Weights of a small image classifier.
Training: adamw at rate 0.0013, 14600 steps, batches of 64.
Data: 195000 training examples, 4.8 epochs.
Rows from block 5 of a small image classifier, named by matrix and row number. Rows with one number belong to one neuron. Each number is 500 + 40 x the weight over its row's rms, rounded and kept within 0 to 999. All counts start at 0. Numbers have three digits each. After the name is the row's rms in percent of the matrix's.
After each neuron's rows are labels from the 100 images, of 14976, where the neuron reaches its highest value: "lies over" is the class under the peak. Only what is clearly more common there than usual is listed. The data: flat shapes of many kinds, plain or patterned, on busy backdrops.
# fc1: MLP up (model.blocks.5.mlp.fc1.weight, 768x256), inputs 0-85
# fc2: MLP down (model.blocks.5.mlp.fc2.weight, 256x768, transposed), outputs 0-85

fc1.685 050:609478534570416473500570522470498492455499506561468461488477541544533521471482499486504495460497545486519461589584503531510567529598431420494481516578489528453454537517532485460459436466516497535501554512485562543533484530517439477478510538443501547524494506
fc2.685 042:474488496478536454456446482562452566497499468527528544530483471513563546479468501476474537502531443502538489469479448494529472528586509510502471529519465416516540506567474505481507500500462470527555483529418502500584500511580472614507518438552436462520496374
lies over: circle

fc1.762 046:484533497503498512452505503446517513477456457534467442432539445556520531426539564615518533536591470476474539528538484446507466455519497530452513432510514553467479527443440495494484582519481445453461521568527487518448525499463493485528504501444511514511459575
fc2.762 045:516502522481584450462442522484505522494422474534489545497573484534460529489465580454511519465439476420543457492447471468421477519578445436511425531512503570533469481511522554497567421493439503529608457457432526499579451502546543555536469532456413465539499450
lies over: circle

fc1.528 157:467509506525490550471564489499531488530483514490512450450530540531496529504517476581456509488587531472462534478548481529503490474434512578545485442454508520469523507549517534472481478523505540534449506502512462527484470557494463522448458532461427557508499579
fc2.528 178:538481516484500501513520448514515559528442424453435520564519589470501574498451601503581458483527479532519531493542489421527479472548545534529455450520501456530548525548530503482481535461599539477534496478465487477517467540495444550456483514564505507601432475
lies over: gear

fc1.561 153:426542509539424547456560438461528493524465497499520507484528502509532541490512484595437497485539532473494525500533515534525493506473508571572464489465495499442492518506552528452466510538572544486438504500479471531487471566531478524468463542463436526513477611
fc2.561 169:553473435443485475507502458517500521530445457473488503574517582465508560488439611477603443499510510531491519480550534435500494479521570526529447454544534463537545516564528504497472561447515560496538520443429491484506487525455464536480501492572516509617465493
lies over: gear

fc1.402 089:559401478473495501497571469430479514487451481533500554509531539494463481510548479547431453468590450478568476514467487459528538467419475525489467482542575538522525537423511476490450559488579457436466524436564524544443494494532532538465473558469429509492468500
fc2.402 057:555458492495517426509448568455465490593497498536457557526512486407500284549504456513498492520446535516513548463487560506405464487526558541545496484451480537528526545522376505463506502533443534519533540393474523528536504473501525537483443446521529519481527490
lies over: star

fc1.412 094:522459538496497538533510457500466461487493461488547442455475480531528535520534381451460492503456475474486524526528505520520501432488449503494506475434434506575479516463498496531460479543470496535479466496539469579524535512550539494484460559541518479538478465
fc2.412 103:481482481446522412536494528536432503491423500531582518512532526480509511477483453474452513501496470542469557435496510470490428512524469569516505533441437540497445523531500493434454494500496501445482514489502524566487458472517526516535479520492483525489519524
lies over: circle

fc1.184 150:489458519504474478450533458464508507563454492504514459526510471518447525528523497576491454511564556525561491502577568525493455533467481544554468508503475495467492541520537522484441531560508555475475503522551454530564525530523456552429472533455496462521454551
fc2.184 183:558458444445511493505533462515506524559454453465490581521506583442475502503453569518568455493526480543547469500549491492475445465540546518502451496541499478534535527535521502491516543462504554496578546446441477471517508562446493563451484467590512507524453457
lies over: gear

fc1.729 046:545545561503504428454557493504514444524532486490479574529481554497460526452519518514488503526476418520509392493474513410435481476463493491469512475474499455536545572537490503527486498521481411570574493465461519449529494452480453462563518523539434525486508464
fc2.729 036:452548524501554524434506477485502485464557487478490546553449541380456466521486445489529528435505526537570461528545527541419495464507454504466466586455517459564519509521456498462475476512539489489530534502535451535519465564493439532474535476604523473498476421
lies over: circle

fc1.658 119:574427494458566515495467483492483459509498567511544489456528512531481586548547458447477457538599474470512506487518441520494492385429428498521470422471507459520538554469534485487493498494435521595537500439535506504485435501500498546466487512471453529560476422
fc2.658 099:502543561526489527513473507484544490430498607521527451486547572505518718460505505446491533470486516459493535428463585515542469528494547525445519471491538480472537486526501510423522484500508486482433538465420518460482442448467401452524476498450506552550534550
lies over: crescent